Rows from block 4, named by matrix and row number. Each number is 500 + 50 x the weight over its row's rms, rounded and kept within 0 to 999. All counts start at 0. Numbers have three digits each. After the name is the row's rms in percent of the matrix's.
# mid00: scale 1 width-3 conv, dilation 3 (model.blocks.4.mid.0.0.weight, 96x96x3), inputs 20-39, a 3 kernel for each
mid00.0 099:432447374421445531466511454434422550590509528442517410508502512521510488429490399494503509447608401446486467492520543435451453392426364512391492542513585464525460520529463484469500
mid00.1 101:438488527427418539524472442418415533480517538509486532415447560485462470505444544436437563536457535423459550416442511495471471437464527527469470391500539421480511587462536417499499
mid00.2 098:405497494491419541499494568479444561594449457446516495537348515503480502415499538530390509406538537453455527481426500488419516401393498521445535544376510442399459469518442470434486
mid00.3 101:438509452427393554490569402425394539494520532488485391460446520529458538498481425440429493569535431469482475479445529473512469414503414473503417476515586435521490539511507467520554
mid00.4 097:435484507419517556529468520419522577455480454475532449459500495578433435435515534473526486444523544472568491479422544504458514437481520554434472470509487470478503478443478434412570
mid00.5 098:528458506500483506467518456453481515569477439571447467578495481393497539530491495591486438521500522543465415454531518430467424527447464397504410506565500489509496437493565469497572
mid00.6 100:539502426518453481498479357507435458406574587512504526507521515431455441513467474483493503560472558447444451487528514576435471545448444528479375450559520528505453491474515617520527
mid00.7 107:525512453525489406579520505515529432530454376482485416565471363501457557489491427579473374450474459491472442404448548552555503538525493584505544529502450437490582503578513502472472
mid00.8 105:423463460405461383520489461442473382457494549472474455413451468516518496504440423424441404548499479455446379527500481471451521453435460497477481422473500497473449514527523396469584
mid00.9 102:503498449436459407614499505412446403548540484519469441504500445520488598504508438488498458533504469435481486367389522584555547485518532587494537470461488405452562573521488489454482
mid00.10 098:388457529482439506561450577512460505516443388471515512504417429459486558495476520499435418540534574452482495408399483513465527435472500534453552534415476368440521521536569437403526
mid00.11 100:527526428502485476560486524488470497424576526620547445511549448482465539536539428514549448600493449535533377449483491506520525511520459477480519404573533494500436511484522532489468
mid00.12 096:459536566503521594468483508494517634581470461528419480580499487490463549467518549613465488428428506481463514467512518456557486477565523537519487580493523457530495405493522433511523
mid00.13 100:461537508473455591559514306487443551428472550476531513410476562533454360541505496397467555530506472491523521496428511509543428472547498496539469415470526457500472535403481398477585
mid00.14 101:369443549523461547387483592501471559463529471575434468517497494470498453449466552525482490585427550515449508397424454387450613375471601444402577455527523360443543560495460507504487
mid00.15 102:464495491497555500395531450517548511400520527494533428459532494593465465490522465471561472531537457503550414527425502478489409434514434504536447460513537500515423510414568483450525
mid00.16 100:571529522497470455503471518488454455356558475571490535469552431502505520568529484463538470575476499563478464539552459495502485572533489453456433364561450571560493439477502536547479
mid00.17 094:532540443531538490458432543493524516547524474551495495555531447497442603486524445567500488446524470530457473549492489483498435549552421525520416481591497548526478471533580483592431
mid00.18 102:447414462477501535474498387495521526584436524521457460575462506470536497479397439591437490462473420487469465502505500501482477496386470431558522644506516530495480486478483486459519
mid00.19 094:494582521425488539465532536401490549466453509472526545454497531510558473408527544452530553387483569451528535514491454503527509499573523515573498438473461520542493437531523561483531
mid00.20 104:515467436520480480488524449533461487499464600455525426511446508566485464515464372495444518452485410468516433539499516611459530555478495535466541572401535573500480440513458556462500
mid00.21 100:527487499500492457478504501483484452405586474554433525443538439468530530549439467450526461568385483550435495473513443493505430541476478457537471387583396516503458498451550542540501
mid00.22 096:445469410399420410497488515425450425477524471428453418419438450554485557436444408428446443446436436422457430531522504462505511442471437515514507401503503498503469531526501448436479
mid00.23 105:541479499528520509485428497544541520443572496398459601489523530462439454476417558455528557422438637438468569473457509520480499546408503486468456499530477508416490492451470563502426
mid00.24 103:522442508526459441478480436503471452557531450489405534546518354406489469493476491529484411465480517515395463500503484544528403558468476497511380509563374487461512501505511522508476
mid00.25 105:517461522516463508447536432494502514499505535569477575520469523424443517506471489525458561533516505505488535458531477509516398501466464458572340497555417442456429552461538496480482
mid00.26 102:537569537500508470503548528483500493462492429545558512472527440515475462525548532468540449501481525532552525530479531502544515531558532502513492483489452568563556544508525530511463
mid00.27 096:458506470511467566509493549522430592587434494464554459536437530516479505470511494530446543437576429466527545431464544547489573492490532491479564571384554481482503473527485506515473
mid00.28 110:514505533550517461458504497541491457548507352543472555497537448359553574534517523488516463514514531531469535439519530513498431507484500368483443489529363439478528584509474526474471
mid00.29 095:474452534574508423398486575554506459539537409516442406526508414417516572514503510513518418531516409523467492417470513518486584493475590401426530472549479453465569615524485616468454
mid00.30 094:511561449455504477477482499421540452583391424561589510551459471467445562533539471562494453492527506519577475450470576473541504494542474526463482559462448489506541508501553502444580
mid00.31 100:509433454436505512574509459424492497522481515527533403509505496546498504527512416503519456531589417492570415515457526495513489497471447431449553549504484541448467487434494509366623
mid00.32 095:471500540569446468451442497565450492500555510527458467569526417522483540482448494579500412505451503495400424500489515550460487507444519513512438466576493494464494459516544511548514
mid00.33 094:445589526465510566529434476449510576467479478510557432493508489552404443485507560513508471505458546457552454500463523489421491445526526592451438486479504444515407457536518371534608
mid00.34 098:373505599511470528488531581496473552563448446429480523530446470529510557341464582533459470386444557464489589521490547478480600406490594549524536519389445520494581481526554480488481
mid00.35 104:578579483524556533508463505513546548496532475436543562499507516505425546508508551493557567414434587450519562546486602481509497532541482500460540526501484563505532484445498592461407
mid00.36 101:518511432535462458513503389506436482438552589545496453532528501503470490514495398506509507549467425491468391499533527565450429537473441518502411407540561503552485528491476577516485
mid00.37 099:518454498534507493410576469489505423514518519583365528514478550413561478535428492478468565574372499503397536435491519415517479464473505407515500450539476455446507645509447577451437
mid00.38 102:468438540551501526532437588549461556492592491505380499515533533463455444482397571532503558511363524471435542385493492534391587478401597540446581522532543446481531510539458503536424
mid00.39 104:493504476558484451428531545550486447383584545549503425533522472491487535488512444486532482546532401501500379473478472423475540494465511495436503406593545513475459519511502625492466
mid00.40 103:419471428486550495414469511504550505459491484468513422493530484551412495428501422507555495509515466456526441512499463431501402395523389456543440538529515455533419517406558415509429
mid00.41 104:415520518472479523475519405455485535555501432474503531525486482536476410414491514530511455456456568451480510539455476370554411366544499445514398516515389476505516480441498370469551
mid00.42 105:530419524532463509450557509486456466490556500533316552473509531427555442540391537463467540545325530525387565523544484419513514494468554409535510455558443536510531574496452568491424
mid00.43 106:451438432433487356568470484446495365518549491437466470461521369460510528453423420461518389460481464405443434426491502557482504439425462537427517511570480380445490508523506493478467
mid00.44 097:538558501522507562559475478530494529428524525485525523482532553498455440548535535482542558528521531493559494535515489550473510563558503487471514505513501577578485468465445545487558
mid00.45 094:429449562475434514432473594487453517524534467433507562461438545496446488419439580447474548393464549427427562511472457495429553411403589499517441525487443502400543530500505490443502
mid00.46 100:443410533434505487405505593421512469393587427484376498425540485468521460478441548430558503551394544471492475519526420392523600463520570428497540436570487472536458420489516480526481
mid00.47 106:504559473505522537517432467506489529488554469492529527528539561473376493506537518550541542478493520498535524540471510495445511533558478436416567557523510554565509413495437512467515
mid00.48 103:472504522490458577287485491488476549495567490586442554485472563369574413474472533507472549558458570497489559443507483360439527422477531352459542464569507430500557579472530489457481
mid00.49 095:489472495502491481531426539463495479640442388531422433591419429471421562477422503585411412488470469527472439444498506519456513517465512414486532600483504469479533475558537462511502
mid00.50 101:530499441536458466531534420497436511429530579531506444516513465490490508516517429494510499538518413472487397450524538536449491521471451482457488421561577486518456510509503565458463
mid00.51 106:476567493465521518438431468476521529475565442557530527494524512431464413494543535522558514549515558518563509514478464385405478460553511398369496538515532512548513427503524483460521
mid00.52 099:553456507490432548529586343467450498447496540519395535432458540495549451566418465383460534563421471501413513545538447424494467509461491395540468444513520526541517584472491604418552
mid00.53 099:416534514444478495607482559401514512554490415509500486501451481448478558478547527491447490488546561419524533358397534588560550472556570546509561456463473390481567544563499495452423
mid00.54 100:452483418457490511447619473403494505523521466533445469483523472478558424514508377485522445591454510508514369560513420432561487481545368336545508464555487528514380483437507536460560
mid00.55 103:485472527528534412442475604512533478522505413464443459527527357530473564418457508549479388396410494444419435499489526493472580514466528546508560511552517510474511426584547511565455
mid00.56 097:540570475532516526491515465561523483427522486530527548464527547428454438536564511485530536531529537529566519508517513503499511531569487481444514519495502557584493488515460556489554
mid00.57 105:425487476477519537377510486466513543486487506522498507465532497526493412462499488478524501537490541472528498502484461441446427430484436484493428438534540473538468520408564470509461
mid00.58 101:551557494524506547549495473534501497419537545535531586478530581398455369538543528472525591522494560513545545492513473548519527550556507450514506496518510543548475509489447540489508
mid00.59 094:408519499430450482425530488453462504514513504454510480494486466527471571391502474503486453434501497430528501577479532471460453422519448499558351509518511523519482488510570440446514
mid00.60 097:428429429424513421498477524453533463470499471417450431423482438543523541421400404448484446416469449448459401533549490466413497445404435554461512440495504485431434473487490419470461
mid00.61 089:552601565517465502496529534484500501535381403557547554546426502479470546524569551543438499492539540580553563516497524522473532545573556597476511526384417580554568440475489511504503
mid00.62 099:418442579509476501365534535440481529577513387516418514555540418469566518462455540554534388507397562502462458491534443406529534431507556412538514489561473448529533439459523467498551
mid00.63 098:501597465422475521529558544424485551387503455509572387435500470507449487531599464433497440519575463523580468515399503470548580501593525516375591475514527507519501497504422483463540
mid00.64 097:437476535537462552487508467532492573582465456521433472625458454500482516503437515667443445461436479514490484470471459491500526493477512421541555645482507485541531489549475432439514
mid00.65 093:477531483501471569436487566469491609592384372499516517546382467489493509443502552546406466397520554468514556461488506436427553433475520509444611581362495437471455477548480489448463
mid00.66 096:400387497485435488441536553483471474473458554399384510495431524513550488418430490524460524433436468502434490559558490478529546470462504432524530513489519547519497381464517442491411
mid00.67 104:408565510419483585510522445430476572463489462416583539422506555556430409434542539430546548446567538480541543540417531454527450391564500508492437456504497501513496485446519427413557
mid00.68 108:538451555532439479577482498508442480573485338538455487550452426452442546527484514534465409504464490524449479376429515545546443514513512488532456537471433388468578553532552519440535
mid00.69 096:529557465546514532509509505549494513440558492520533536503537539395428502531548525483532543542522535492548510447478552514507544519557499483448546515501492507534500507510451580502520
mid00.70 108:425539504423471559514532370405505562444462540454546523419491526550476387521487506448491517556487491479536520518469485482515434445529511471570415428517503505524471569428535400441548
mid00.71 101:493477561460517486485469553444558501407559457548485522407513454586423522519518556441541461545498523498525494527499412519491482485529560521461445413524427486528518494421585446508542
mid00.72 102:391468536482446562496455570490445580528487475425518498480461549502395495402463533494510542404499554426484515428439514520424516415441544597405497504423525423476521524513556470435457
mid00.73 094:504430511511473439415556506462468464573488410514355498526503384463534550456456475520508401425417473478404506491517532467496445513456475450524496509559436542510541557561562582460472
mid00.74 111:456475431401432379563489478421455379541479579429479430445425457489501514468498415409430451456542444390467406454474494524514505439481455507444523522495524415451501532525507493415523
mid00.75 091:488378500452441453523533535500462492426421556452516455460443492562515514500491507486468491425556466507466445554494506551527605548451567495468516511464541556475516400566553485440479
mid00.76 096:476434398453517495483518506467513522644485461490392468544457469438513476419403419546453490383421448455349428493482461486509476450440386539479519566500470457462382460520494436552440
mid00.77 094:504492472483439489414536443461440467473583562557491510530487523506493548481449483548484500526501484501476460527475476428477429480458466456505370470545490484470409469505565455507508
mid00.78 094:408523481411520539469478418489510527429426531355501576385505530505504411431481488418494524387448534414511514514473439533531393461533427487574448497454434492524415514429558393536526
mid00.79 105:429469566557456438348580507495440470607445374506412519574438387470541525438481547561430400453448562529434475544531507481488502497500542470553486516473485524511547471488522542500481
mid00.80 097:377525512495428578433511481498441571548456516476528506516446539509465477411504501512491542466586527480480563453511549442441488386495529489447492503484537462501557547472491489429478
mid00.81 104:497441533491492534473521461505492518515541470421480584464513519474451436444458547463542520392444566398450556422425491513528385454476495534546380522546433393421511538483540514427515
mid00.82 103:482392496529478525433460445536506536526492544528489432582494499485488548462402447608488480477494441486450427462523568475388416495367468450528496577530542469489486442544503456483504
mid00.83 102:452441521516405543473440587488396546563506322538446471537451427520449562487418532551442445508401527524441477511501523471467542433452524495500535531505462455504535466546556418491483
mid00.84 094:471542543473460459468522560459470468590442333494494547547376442479497557445521582549411426478533568541497500542509521433521520501548556517506461547444452554523539379441527426491512
mid00.85 095:494491462522427471467499466494451448569414516536487456573430482494441518489477452574440431508544480531493443514451484474445438468487462414532391514389438458463519524504570423458572
mid00.86 106:423474517416472553428498531453493568492535444459515489429471510489522450425507562439504526436542544471500532499476526384401575371460565497369553457539509476473544506478424470410493
mid00.87 097:420422428439502434489515512460532483464499477429447425436480432535527530423389406454498460408438443444431398542554484480428516442386458558469496434502490486415407454474504431459463
mid00.88 096:416474486485431455534498538505449460488460445455512454464471389484457591511481474489458364566529508442451463431412534533507525430476514512506494541415486405464522578569565478463554
mid00.89 095:563563545523538574518490487501508553438528481533568551515553540509442460571543537502552553557510536548549549530473544476465497550544528510459482450514499583551547491497496555511560
mid00.90 101:586444501473488453591459448452492434551511484544454491501504477494521533567502476463512497526462456475477522340410528618555490560496514512505524469474422445458557647497453540389487
mid00.91 099:520432441523434485418517500516418520522521546474469391541493480505475562441484387545488476419519407439467391462501553491469562508475492458468567548466536474498452455566503540453453
mid00.92 095:534547445520510503501498491521504477419553513486551526488521545473438491511534512468539562526525540490544512534523557523478532517544480485439515492514493544560510537489446589495543
mid00.93 101:451489465481486465458492533477496480533508381530432491518495378552495568481474472519488395547477504534465463537539478395543438449536456405558466513516438479539506483478547407537475
mid00.94 099:479386510420491537422451531435519539509534475536486459456485517481504454462472524488503501479517516518480479499478511467403582462405546469358548444553513495419515508477450504391545
mid00.95 113:532407423516511494545500442516514494493545520494433482486522521409423446514421464477524522500439490483443453450473495585462541546414482536479540536509550507449447447500455534432469